python train.py --train_examples=78125 --spec_augment=false --win_length=400 --hidden_act="gelu_tanh" --positions="sincos" --learning_rate=0.0014
Rows from block 6 of a small CTC audio transcriber, named by matrix and row number. Rows with one number belong to one neuron. Each number is 500 + 40 x the weight over its row's rms, rounded and kept within 0 to 999. All counts start at 0. Numbers have three digits each.
After each neuron's rows are labels from the 100 clips, of 14976, where the neuron reaches its highest value: "lies over" is the class under the peak. Only what is clearly more common there than usual is listed. The data: single English nouns, adjectives and verbs, spoken by a formant synthesiser in many voices. In brackets: how many of the 100.
# fc1: MLP up (model.blocks.6.mlp.fc1.weight, 768x256), inputs 192-255
# fc2: MLP down (model.blocks.6.mlp.fc2.weight, 256x768, transposed), outputs 192-255

fc1.120:498512534500455516469468497486445458534527512507556475494486508518527450419468454546447513533525524493513539450517445494467434493527530461474603558488487521458556478519500518465460416483528465
fc2.120:447537473539497517473459572522520501476560444604509461396484488477504516531531513510546490426441542463498535454564542505563465451572531480440534426505557444476406496567513463508512489517477475
lies over: /g/ (35); /ɝ/ (30)

fc1.722:541563522514498529484434493526467474514558498502522530428458522538463494453570439554537485441555421484542505488523519472494489472447473516513539470487453488538568473589458543496501470483519521
fc2.722:440476459564488443519514571465479439473472474498487485536521519490544529467534582480497470468519501443477492479519451516514473443485457508467553459507547488482404583502513501466531511488467453
lies over: /θ/ (36); /t/ (29)

fc1.729:466518500506503566458516480537525524527548474523514531481568573554487429496449504488540551526485460487516507439556514487566472459548497394475570470478498509434572420505446475555507524504560518
fc2.729:531531464459483513517394510518505498472594428556526472466503502475480503554481453447545531498449536480452504499511477439551479536518449545519472485437446472491575468525550525477554500551527493
lies over: /ɹ/ (55); /g/ (39)

fc1.171:477439527547512516509519509465447467586429507519501605521526559510476457514466477470475498595485470488417532498547515568511517589540455543487502476496494488498470466519512574530509481415476534
fc2.171:477537548520443484535552481490541460481492505515505509518512476526456594516506541460568558471446395478480509488501511458539503546570421560460553547521547435527485568518524520497536494455546547
lies over: /i/ (68)

fc1.116:454512558453464468482558512566546525492413524518593460509555496441533475515473473443483425534479469539480444510471488516546488516515538479442465501584488511523452481467527493431446468534446537
fc2.116:446562543493450484524504521521538478510441507485477516570540562460531455514501505461519442537462453549526477508431455533439491506513494450446507378516558543477445464463514551548465464464407510
lies over: /oʊ/ (61)

fc1.74:484555518526538519449549447485344521551511509545537590448488542477509483477455495558553479488480573511501506470543473559522487511490538514418471478516532499469506469535498474552483529472486564
fc2.74:499552463509421552492516558532500517443459405518471521532527553497531434474478475463445448485470536542471524449448497565476468475557500508502523478491491490469537511470456472568481539508478523
lies over: /n/ (76)

fc1.87:514440541451534534467552532497439481551511531475485516491511477467476446513523521526476563544586489527502546489529543522531540520490518471428553508515526503533589502507477485471490515443511509
fc2.87:465482494505489501469462525473535497484518444540552504493499484518564503478469480477515466654429649490522530566593533476471547526523551436459524488541444544468503461508514547571391493487464468
lies over: /p/ (99)

fc1.350:479566491499483474511422365513543527419511480478464485475504521509581475446555449486551475478507476497491522512527464489448497518471538515517490518543484449497480506500485518526504488465474544
fc2.350:530592460489463437495454575484439466560465451522520534468525536516401524525436484513485573524517579460436463569503548480480539441541464487567428524499464522512462576531455503478515503524475493
lies over: /l/ (69)

fc1.128:494513473475598538511477483518526439508538559504496509488510457437516521505497398527518552596527476550477503491461472483547512490500508484525492605469532502477562457561521511534520559484452560
fc2.128:466548475435478461501535475505502446490541504594539544490547441491513472457532464521526503466555471469464521552528491490538421466597443529487453518410517539504482519501512543524518551505555517
lies over: /l/ (100)

fc1.574:471571547485488515464530462518519559443488549480530424485522583518487456482458409440501438385461447524537481496476518493439484572512444455504466517529488482478544559486536484471497536467503499
fc2.574:462507616490485520546516503536498514501526556470536519454556489496488510521514418542572519498481472584461587523482534517523514546514427535482481475474442488457571510511524510477493523463565558
lies over: /ɝ/ (51); /u/ (47)

fc1.57:435561496463470462488515517543574490498425485437502509469514578525524464532501427492541545472492448495518494477527582471404544507433525453489506512490432448508486499441481564462455555530433483
fc2.57:456553468581511559617470541548507480537463508493414500460503544452531483474506478446564522482460515446496482451505521620510506433515468506480495516483559435470505575516469489532542503506478448
lies over: /ɑ/ (37); /ɛ/ (25)

fc1.408:433494487448519556522447529561582453476526555464521474515599546528557499490490437485434477530488474456469477458509497513468463555450442488506438493525498547499521516514494588538469610523525464
fc2.408:572473521480493488600473504486436552526417498522475460397436483504497409556540535489555526493525476517526489503471509499519496490508507506530456535490493422490595544421503452519564439464475525
lies over: /eɪ/ (48)

fc1.139:471539550440475505469496425510566493534490539507568499409549526468517485451521427495514476552510509547503513447548471477511536503474471515510547465564496554395536525488429502478490423546467540
fc2.139:531421459508488520516548456539415551562448495496500494510521467451513464495501537509472537399538598488479482440523490568525542505565534530447493520524560511520553551434490482556530465490456556
lies over: /t/ (90)

fc1.188:389459510448517476486492518469526534472484457512538449542456524477589503495543478492504494566488513542527496558502470522529529515526465525463457508600451541539512436480517485484435517538394464
fc2.188:518566508561450476522526523429473525565551502535530485528485569500478594522504527487494545573495517437527538474532518535518501530525438504496485451452483522473470568516491514418556549505573464
lies over: /f/ (37); /oʊ/ (28)

fc1.562:507511549483562513528569524498522511523512530510508518492455508491520455494527471545450514548570470489495528468511499491500556531456555499497480511512454506528552473519466493517471551485532525
fc2.562:535458482511471518493464549480587531500534535534538461511558490465491546495485456480515488572508562491539538475511482489500519537559499459469503491475463510547494504542549543494488497515547484
lies over: /p/ (96)

fc1.503:526554524486460459522496459553577464534529576527495522448555504477477527492526454486538489458505416510431489540514533451499460509534448468451473490513556561456540512513446542483465432405512527
fc2.503:539477512519510436515448544476450467566515497517509453475506464471520592467566449503466499522568485438515454567496394514437462466464478551515518524501534504552498523549523541466558444507519492
lies over: /ɝ/ (46); /ɹ/ (41)

fc1.663:462469499450512495549475517468473508480496487489582438473469538511546520473411454522436525504494539472461514487559447521446486508480486491421495498468438570472501376540501528490484506515506478
fc2.663:565464532545495509492402475467461564440543550476477410488403469523444499521482501503417483489493496525584537498527412502488476539532454456503471472518481487479527473473561498484518429539511482
lies over: /t/ (100)

fc1.107:446548469477530524460587456481495532533516454527505518540436556488501427542530483494564476539436549485528541507528544498556494529483559529488470525554530474443492504512543517478473506485447500
fc2.107:430438577508472523470487490563497453510513490495489511502542466476581442517555500504571547473514508507470461455579549554547461444537515484449557465533555488420447463561493497565529522485468586
lies over: /b/ (76)

fc1.316:479531514505488570488524458532422541568569479495516561399560575523489480515458521488552505528517515494489554438556548531524515493481504495390548470538533464475522523517484484475532523462532499
fc2.316:457487495557449524520504555481503497490495460548477507516446492541569495503497501431496458574467547502503474515546537503455465480487518496479515467453445519459495502538515541573460449519497468
lies over: /b/ (67); /ə/ (26)

fc1.287:479494451507497522495498482484454503532518506498553553546527534421481453570470506530505455551505534510520561390575457502555493542497516478506515432507492546449508520476502524487445558521469489
fc2.287:435488555468519511499455537428481556486482456523554458506507585524485483535482501529535451540436525486527476471504550547498514494528479495518464462542525570503528493538455485450512470475487432
lies over: /ɝ/ (29)

fc1.700:454494501536565476527453454501520462498515537439516493578540495443518461470511476568559509452585514448485518444528476481473574532403518543504549511562537526558472540495435588439455521602526449
fc2.700:523503486459404557504537537503559444420509431549491490509486525532402473555544547506535479519483471449531502520454523488515435529575460529564464505519506473548512542498575404524522456442549480
lies over: /ɝ/ (98)

fc1.544:522535510469424471490569513576573522499435487448495500498486563474470481521460443481550478470482465455539520490473543435456450554469515436505478533551405455495438523459545462533437465462533492
fc2.544:496538523534446482544487553534574455484493467486437594496508512507470474570453531495608576503442504528487503511508522494560539535560431530543490461465507547455487568544476500517471534488526589
lies over: /ɑ/ (96)

fc1.165:501515515481455501497530537496491446595494554471481530526546515511427483525454480491477472502538527481497525450525567491412521535529500470395539560575454444526527472568517538466473556483478539
fc2.165:409519523575543558529526489480561464473507518481507483460457460540528516499558503438466435491437505528451503520500495507486505504447515462419550506486460476487482402520483538518507532553464462
lies over: /ɑ/ (33); /b/ (26)

fc1.349:525558502480500439483594470487453485548501488463485537481518504467533503480484471517462499510456510517460424504490530474473467501522525428468568569461447539554522490513491541470410590537579537
fc2.349:484562535477375484479484565483568506471471484487534461493479514545513560425455461481550493446452461555483454549562520533477425444521535487508565543519467531461507454478510483520458503554508472
lies over: /k/ (57)

fc1.437:544507551440587571465520464453492528514460541427427540550537493569448515478478452569469496521538539527544440432507551471501528557470520502513534524459507489534512495542466540481496537448510518
fc2.437:546503486480533599475428520486546528541521456501477490558490531474531436528507491478533438505458547453558432409522580543503464521483602488453525510547563479487490483558513507560512465498446464
lies over: /ɔɪ/ (58)

fc1.712:450592545494520508465435500468540502511527532510593518478513516548477468450527408513553484417519431502498481483524511510436533485431456460519501469544461502508517533521522569503472478533495496
fc2.712:406481501507520480505472501546464523516534468464519547480522476442554461432513545449493498431548533494458469461577534573557535446470506461480482439524546488479463523488478525593552528501441547
lies over: /t/ (53); /v/ (36)

fc1.467:532516491497551513528553510552461466486466550544467511448507574458541421547453476568492487518486484550566554494472494493585523546495571491468500542501510549526562512513480514429481563472514498
fc2.467:538460447560569512581487423511416527564522493453455470484457492474501539513500558492528551442518535476521456487509455508439531464466441589484445474454455470492502515457486517500493493512483583
lies over: /ɑ/ (42)

fc1.189:434527496498498516472524464551487544500518560524539411514552485435564524480479455528472450553508509482493470535503447550483502505493531498501479530526475606489464543493535466511395538485439490
fc2.189:531503511532530483452514518494438506492455526438484432530409444533558476528529489449496535429472459541552489477444479486504517509520494495485508458521539419583491544456576518420526568463389554
lies over: /f/ (56); /aɪ/ (30)

fc1.401:441499538556525475497624547564464444517479521424498529498484535483544512564527526514492548462506470527404492448437534536513529522499567459465550570455516583504504517497435489488478528498538544
fc2.401:476428505489497483467581508575555483522455488450500476555498482472561474478472558503510525437483496547426415501507509480473502458462615483464498465560477493503507463460436495546445551545419531
lies over: /ə/ (88)

fc1.472:452482538482563540554448442557416443467521504556531507501497470523589489434524442514509472524513557478502465525455441475495466504506549565462467507495426525449498448512522478490382518527492455
fc2.472:470528503479479475512500475503502490555488401594492574489554560594474538527465536463535480611447515471465551576529571469491494519484504510447499509511540479438486487532517504516504575528512522
lies over: /b/ (41)

fc1.406:484608485439437454445468494560483481438544492501444442513487498592479448464505435508486491480551475508501577533541515513439472436523441530494582516535489483487562557531545527523535474404505545
fc2.406:464516495559537474459554516504448451522467489498513507493527559476502532563432519519457540441523580462442549503514535512520588534512551502456492487478470454535397493478456480486586500501456485
lies over: /n/ (34)

fc1.101:540502519540491533473591488527398531580479549447486565465522535569505449515473493509523465521510553505491508446483518529481510501467539470402518504515498476475546493538508530536504537485489509
fc2.101:433421485538485518485530444480510530428533499523460485464451438481545494458519516400588489456490572626514503499529491539514498453520538491466560527435538487490510471524529475497473485597485522
lies over: /b/ (58)

fc1.102:513533560431500457453526506495483507514445561545568519515535490497586557520422482537460536537493559484467480485560491458501479519399565451458517530522476451496502489546518506515434473442431512
fc2.102:484490470497493564479496554479496465509589470485565510504436468531424485494482525558512523447464466555533485490456445537548485507556425575459535480482479494511463443516569471503471486513492525
lies over: /k/ (39); /tʃ/ (28)

fc1.519:431452545503521480503563509494555474553436521439489523523494480506554494478399518507513420525475477481487463462515540553516507554439509526402517517491508505472556459498473506468483473517466540
fc2.519:548522478452489425455413482482553532413490551518503492574534449508497512505518482468532514422507526499561507570414461470444449483562420506560450528496544487536492496487549516457531498490465454
lies over: /oʊ/ (62)

fc1.133:485550500506478460475504507468555516493450559509567486509471461508572518486469489485497420627484504480490473523502484495553525513491466434412451507590470534501476494504536500477484499513405540
fc2.133:585593570519493446491510597450510462441495533520536451525443490529519530524524459566564472503455482522559507557455449444529474487544457491470525451469531552501478470505554496420493482524473478
lies over: /θ/ (53); /f/ (31)

fc1.308:551539531513485488452570438509549515482490509487489537470504502418555486510558436523484515569457448511491541510468522457544522546504473451478530461446520494501540442477478527558464537416514535
fc2.308:570495541528480512468567545445481563504548487518554530459456526519492534512445454504564493502493480484546557554426497531478468509565507484462474506483476546448569531497523483445439440482482485
lies over: /ɔɪ/ (52)

fc1.286:511547551494521544442517509532476498519540550454487430539529548492543498432573497525534457440540448474531471506542466472476572491416568488520528486519556504560492511478515519526486524547468544
fc2.286:509434430500461483498574446560486544524459546485547457560476447494449410500530536482475550474554491529506522406508468491545470516553528493483493524547475459541510531476574455492499513496390489
lies over: /ə/ (67)

fc1.119:507500481483486511473514471475500507472435491461449541528434497476541455500464452580430491507587562492451535507457486494493500555465534501510477533469468543502529397555508531510461506496463500
fc2.119:521469503582439526556530529533573467513523535488543536477516511520552533490494478496461460503508480394531406476496502523470420548458492551487455471536489521535479529503547516543516444480526498
lies over: /ɑ/ (47); /ɹ/ (36)

fc1.194:508540541479538569515570472525464514531558547550534517509489587542468441484504501565546498447447551514518528476440516531573555566495475541416448486513537528467469488531451476505460440516450483
fc2.194:478442462552483518513502544543452553470469429578485485490509550510598493477523444464513442487405536506447484490501508570546482473529483495433595459474504486480428443575492458526460491577481462
lies over: /b/ (86)

fc1.161:500504509503480456466518509490470511524403491497550527617487529458566472453431487450454509542612529479562522464494470501486510517554536514535500571499468510487515552461443523489484494425465509
fc2.161:449536458501459472488501583427485446507522423549519543526482503514526539458506500533522486547497522499532526550527543514554504464570519512402566465448529517501435450577488547520552529514507523
lies over: /ɔɪ/ (32)

fc1.567:521530566510483538477562508506401460553429565461552486491541471476528523551426473561479481475479515531474447511499511521500524467419528464453501566538531460528571540533508564460487533478515493
fc2.567:508560473519444482486528509531478392505432608508526468558521558513440425548472466526552557389506438521498488506459466465508438444499477539536485524533512527534495572468566470479514470507452512
lies over: /ə/ (86)

fc1.202:537500541461469508494536502489523434524483513506507499518486517464475472451483465509437457586552501460466531483517522504466456490491513517498471525480513551491582550513483476516487450444553510
fc2.202:469450479505487480443495560497564526468514437470508519535564457474503520462479544512533488531522589528510538519484492517454536490530546440460539524559514499525461513486490484510479460493473504
lies over: /p/ (90)

fc1.138:447577528503483462422562438566466485567552532526514556444475503534509525448544469559565538508548518502463526484538508440489507479420502531459578561439482546450474529466455497463463501496535530
fc2.138:507408500522548451502485508480500442511514513539562477432416452517563528522531485559524503474540468410410525561483466460493465464466476503504494471492471444486455572522546513533501429448429556
lies over: /ɹ/ (74)

fc1.410:513527543530545491487472428521455518607473483471511492422474529452493544481486479530480420501567423510469459540560540508510509473517516497434496496502487565438561496487521544485540479469537533
fc2.410:473416524559537468469522459519489565480569545462453433439459469516503477473558514424398468561471482527471485461507463484470486502509551494461499473487477489450558478452464509507532520488518484
lies over: /f/ (88)

fc1.725:445539544498458529437549523498569480543434457514520512493516571502445472475419531437463498432527485533498523469457522475507514507537439487479456506522541521486511476468426452523461420458539499
fc2.725:508573493520432547518455515465544476388471444519429543479481540554506534459502565509559503425497490521549524477533481509511410508493507540487529455479519485530480434508506484484479512501535535
lies over: /d/ (29); /n/ (26)

fc1.45:505589503542499486486487473512417462522423523472538468528527517483568536506431470499447489501498472537455494577477516570457542489475546478502492526499484536498534528470476477505417528501505532
fc2.45:544456509556500554477567537567498467459492557463487405509408483587488452508531562477523504446499458529552493468485514479577474508503522502476516463523462434581422550446513480468488564450435546
lies over: /f/ (52); /θ/ (37)

fc1.233:510564523540479527530560512563476518551487465478491590448516533503445470565516469495506500516573437458448527386509545478498491467454497439407532525504474417501519536543511548468543538393507540
fc2.233:455458546554551565583536483499541554508536513476471498484475498540539490539524492398561453553453466538501489543490523557508579537477563459448521493494519514443566474548465501540479478515530525
lies over: /ɔɪ/ (35); /ɔ/ (33)

fc1.724:527549491522528464515412509481452426501478499552528519516522517552484531523427485595477449523492488477429492565496470483481435507502451433439463478517487510537541480529452545546506512496560545
fc2.724:523564508576469519482539562526504459424502578470546482523407476574491492474542472505552463483509525572569521538391465437479493482532505517497552517497434514532515536516526459431457554500444475
lies over: /θ/ (48); /w/ (26)

fc1.220:459528493486564508525548493510522464483489504409466572515509536528460478527514469552487396446563449447449586460478485508511516527479520476518482537517452524510509508504483547530496529472515534
fc2.220:478499506449514471589474476479514502520528491548522548488493499496502513552524490535572482467493432467514497518530533466497531584462441543528443483511532469555530610456529506443565526511555528
lies over: /ɹ/ (52); /ɔ/ (28)

fc1.143:490499533463471459456568514486561551497467554435541493545537570531562504508434470546539470496503422429512511514523488398472493587461510450516524568545465469551448524523512523563390511479531458
fc2.143:484490485516452477476482516460585422517503452487454555517504512531441523574456547468584554522463488457443468540551552420509479446486489574530495503454443449479474607503488513543473498492551508
lies over: /eɪ/ (100)

fc1.434:464434554461532475461472550507478505526467442486612508530459560568437516523445497442438512481506505535515545531454479440508458474530593500500564527516473468492540444456545464522487466445477546
fc2.434:519553519493479498454484486488507479524534482548487507522520554545408552574451510482547445501431534474525502565538574471450478504499508489573474486515470455421490576520498499531431450448552542
lies over: /d/ (32)

fc1.456:456517492505534563477470498496499539453541465480500466511536530498448507436533463480437515516546482491485565493473451513426535528512546471544547579421466450523497448439537465559552501500450490
fc2.456:538532431461432497512486530540536419491489449503533504557523425510438470497441505573460514415516542448471442494483447448487428476524449533481500580483471524476519519536516488512511530532503478
lies over: /oʊ/ (84)

fc1.522:458495517500515514454487502476478532525550463497491518469402507521477530465582511455486514511534536510519532527499459462492499456482533517465570468511499526542509438540487513463466473476421493
fc2.522:526536461489435515531493434571534468445459503532479501492484499516432494462415531543417556456504516464471491468520545523523484534453435524502492523557458501465512550493541404571495490522533486
lies over: /d/ (36)

fc1.240:494572564422510491490517500511496477534429508527520516515492496433538507521447438564491512500485422563465478573512450469518550510528502424465534530524555515506546490560537582526445486429503563
fc2.240:536554579503440552475476489555547513484535567524399469424466513558453553504513450524483605528458449507480483517527540473503505501500406503543469533437461514446484514535533488509576470530576493
lies over: /ə/ (96)

fc1.767:559475547471541537483516484419486496517446484490494488486437521490517530486436504551500502490581490586470559460474492471564491507434512529399539448549530497503511397452525487499515511471507491
fc2.767:475465491512501473481542469586481600505511515521455474466452493464501441491574561490478459506511479489479501452457477505562463468472531515500494556482487481462524538457513399540545498482428500
lies over: /n/ (52); /i/ (28)

fc1.639:439557550442513566478502512574500476579511458474495450494499653553514423519457481489503467496453529487515441396571538515545491496461536478458614500492513507472531414520403575454520514462506482
fc2.639:580507528557506506504461513520481555474483517448538426462529594490526505538529453443476477512425528518553481436535440509492491490520528427493515450513433431472499489516496516552563424497468466
lies over: /g/ (37); /ɹ/ (36)

fc1.540:389427534534534473470557516547506466540437496412525477567518582472498548482525508475444519457493470466431539483489547474551486533490563476546578565451489529525547470445448505472432514527556462
fc2.540:470515500475485452475580502572572442448460471452486488567479464459532512431484554520497524456493464583455464486484453501549474466462547506430564481520545534543527402452442495519428554507476512
lies over: /ə/ (90)

fc1.490:530481565448537520465440504467465483466467452487522482489455519550534512515477465577488479553498479540446480469504471485592509489445481481388545563619502512571569458521486551488524508485482552
fc2.490:540516463505481484424460549529483534464518569564483538473514531509507513482536482505543440509544534435524533457511519497498474541427495505488470527469498511530433517536484488430503464506454498
lies over: /θ/ (94)

fc1.303:444531503450551493472487538503489475499493451507533466446505485445571533543541441528536500524579454597507499493441477496524524534502530442437517476614457493485550466526468527492445524464435563
fc2.303:522501534519422523555526519463489516513516490573490503495482542533490545548502523505524444636444522408506509565584534436522504454466493541514488509472470497446431502551515516525475490408539492
lies over: /f/ (29); /p/ (26)

fc1.459:515543554485504485493496544455415479485495525475573532520455494526544498450490451600527519518498547480425530557595427456443457458489517471415551469424509527497512456579483557480505499537496464
fc2.459:524586522509501470489546470560531451434489546467494472562452549496438494501529502538551535456420490502528553482436476474519471572539471528490468536519488478471502536495508410469443556494493469
lies over: /k/ (85)

fc1.444:550516534457484522508494505475475494507507548480490547453550579491525451494434452505507461439452456526479438490488520530451525540471468503499451495515558519442538469538498497455496456545563475
fc2.444:443538525456497497464546510479509512497517524540487429474504514491478547587509478423515545566441444541467525496482546539584485516538438486471503525515553536440530547499483513529489421466589516
lies over: /ɔɪ/ (50); /ɔ/ (35)

fc1.678:451524599501541520473581497539476557556506451442544485506448528491527511515469519438463538476584484479533535435467519495584559548510593438484537478524471564454496486483433468541407519423482503
fc2.678:600506483534504517553502459482542494521441542522427430511507464457478525556415485497437482555518490487524490524484512475546553524542508463514467472513456504515460499490549549467550574519589502
lies over: /p/ (78)

fc1.476:513526520476512555501513529531416507559513459540541504493565633546444435521483506564494427558468480471486526526528514581520492519589506474463438493498479517468510514464477427521497401468539500
fc2.476:544501529482442576507420481549424563535449545521435479511479473499550461495485425473532542466495528548509492515484519516479551469494494451506491548521552502490573462542511442524511494524463522
lies over: /oʊ/ (76)

fc1.707:471555515503484431427517467511544467463451542492503504502532625550509486459473480508541484493515470484492568497527509511450470496461539487552561519523441450493473521405508544524447458466398505
fc2.707:496525519544453516534421467475542496528494442449440494501568495485449573526497566485543602508525542449493454476505575487479516465442432559499463528489491413491435605536481501498547480507538494
lies over: /eɪ/ (41); /u/ (29)

fc1.743:456507534500464508454442475483513536476515555508545495413539420497562473402548471486494482592472506561492521496505487470560538490479556425450597532549550532487564489533494484504504535562481512
fc2.743:520455462460537470529498419524497516531451482461428502523532425492505517515453590529476563404550482526473431415449502481513536527473505531530464562477499472481496461452502431488500458547557529
lies over: /t/ (69)

fc1.468:455592514466485514510498497582544525543401515437488492518531585471545503532457474507433444498538501461479488467533513452403479508440532424504474484546441501501489455504437573550409473463514451
fc2.468:522503538505490491541526560572491534504551502531446487394453509507459437516529556499569517528479506507511505543527582534568504415548567550488527529506538509471507574502428451540518500452511524
lies over: /eɪ/ (99)

fc1.744:513517583485503532489534513567457560475521533455511466450464476505520454475528461519553531471498423561531468484445550537484548473537540539439501545482538510448545415554487487412532486491542516
fc2.744:523561452548456471446488571460523439470509463534560463509515562515520539534524486510552471465455466398525450517512511466476429490418488499489527533512493439514411572541528514489502444498462402
lies over: /t/ (84)

fc1.92:507490520536529474482558532525498544523471546414553452523537535441490525542455498549432440540586511498542537488496473455480474455440509375497467522470421528520513481521480551539429500491552450
fc2.92:532528491538442470534558531540539455553466580523472483457436525538374437569436538504484490477510491505505553552530566512568497515535500518480415556493445480474478614489516437477491501461494520
lies over: /eɪ/ (100)

fc1.613:497567534440503470371517422512526478485534524493531469476523483486517369441529442461506541492541474509474520447527528483496476495577455453509579528480528518442536506538464520475482468470463520
fc2.613:495523531557442499483579565557520554433515518481541438424446503541492464442527524514515486431458436504467482446494511535549414516460565528473547536505483468510484535541529461481524494432443436
lies over: /g/ (35)

fc1.552:530467511510493534536499445466498498489522520479500522504479471472559460464483448516368442454497520468469476493555387462504519532573521481509493491478526598493552500497489581518472505536515518
fc2.552:483501501493470543492498570477506472502532431519531530482492425526528529499553460534584521480508465511473479606499540493484467479456506552494509536451431472491503509547457442458508518498491496
lies over: /ɑ/ (49); /ɹ/ (33)

fc1.34:521486534535523528494580444466506514569440572477518508557533602489469498500440489497508519541494548456525535419525492484477521617484455484499489533543500471531407467486508493541476498498497507
fc2.34:476479525478447509444513548481571444504514473469536505528543468526483527513500534484611541482469476429496505558523540451491477542489485540563491484518498412523509565540519487519463480447515478
lies over: /i/ (45); /oʊ/ (36)

fc1.445:464486491489554570469495502477471467497523500471500556503544530503401443454493478496431509500540508480459577487485489547513506507568551481559533526493446485548541511428549437506525503507476486
fc2.445:570496457442444488529511496560505505502518500526483556521526485469478485549503445567441487501451527413460452530517485500496423517549464533538433533489495542503439570544552488520551448514529487
lies over: /l/ (64)

fc1.525:505555545514533544546493486475458460529448474429507532531470491490522413508473451564427432429516526404455525510522479522506537502531625540524496524446462570527615530496492526451457566560486476
fc2.525:504540508505406515477504564450605445489497473498554540532483468496502518447469464501556425411487485524520471554496519424452489483447529497499500442488421536516473478483456460514446464505478471
lies over: /ɑ/ (40); /ɹ/ (29)

fc1.675:558444519502491498519486533403412522519464473508579522479447465509461523515532517594475480516585547500504589491530429462511518490521590484501455490504419539478485496523503478415503453560477509
fc2.675:484460579456512514477479489482498567515509509465498476497497466501447547546471528502481510541452588489533483474546559444474453580509488416426492506581505472533510458480537571511505563551464473
lies over: /k/ (33)

fc1.671:464480524481633499492496522494469456537467471521599551458501539561522492490481485521521444477479537507450479525485478486543494529447540503453526548503516548500519486533455547507457524483429499
fc2.671:530511498544535483502492526537480461520513434535437548467490551546488528543544507541517550550488521487485513484509486577566424475538501543411580485431515486438474460525500505570488478513500525
lies over: /b/ (54); /ð/ (26)

fc1.122:487493523485506495530501514474565498554459502460548510554470493437546539464411476500472524468524515453501472445492451475499424500510573542476485608482480549530559505535525531444427472483487467
fc2.122:378489586454468501450476518461535534457501478527531495534505539530503535462551503520566542465529447537499569489496541506517548561476566525444551592543564490512522486519477468469496502478567480
lies over: /k/ (35)

fc1.183:517585555468477482494463576509534482498524514484591506541544521483498493477530483497532449541508442493477502490395533515533521508449480429475495485570525498535551515513456446477444461455509512
fc2.183:524545533482430472556551519525494450463420515503485531490493537527516479483520555434541437498471429492519480498493494451525433407491532421534523426534475467563502473426487525503491539487484495
lies over: /θ/ (41)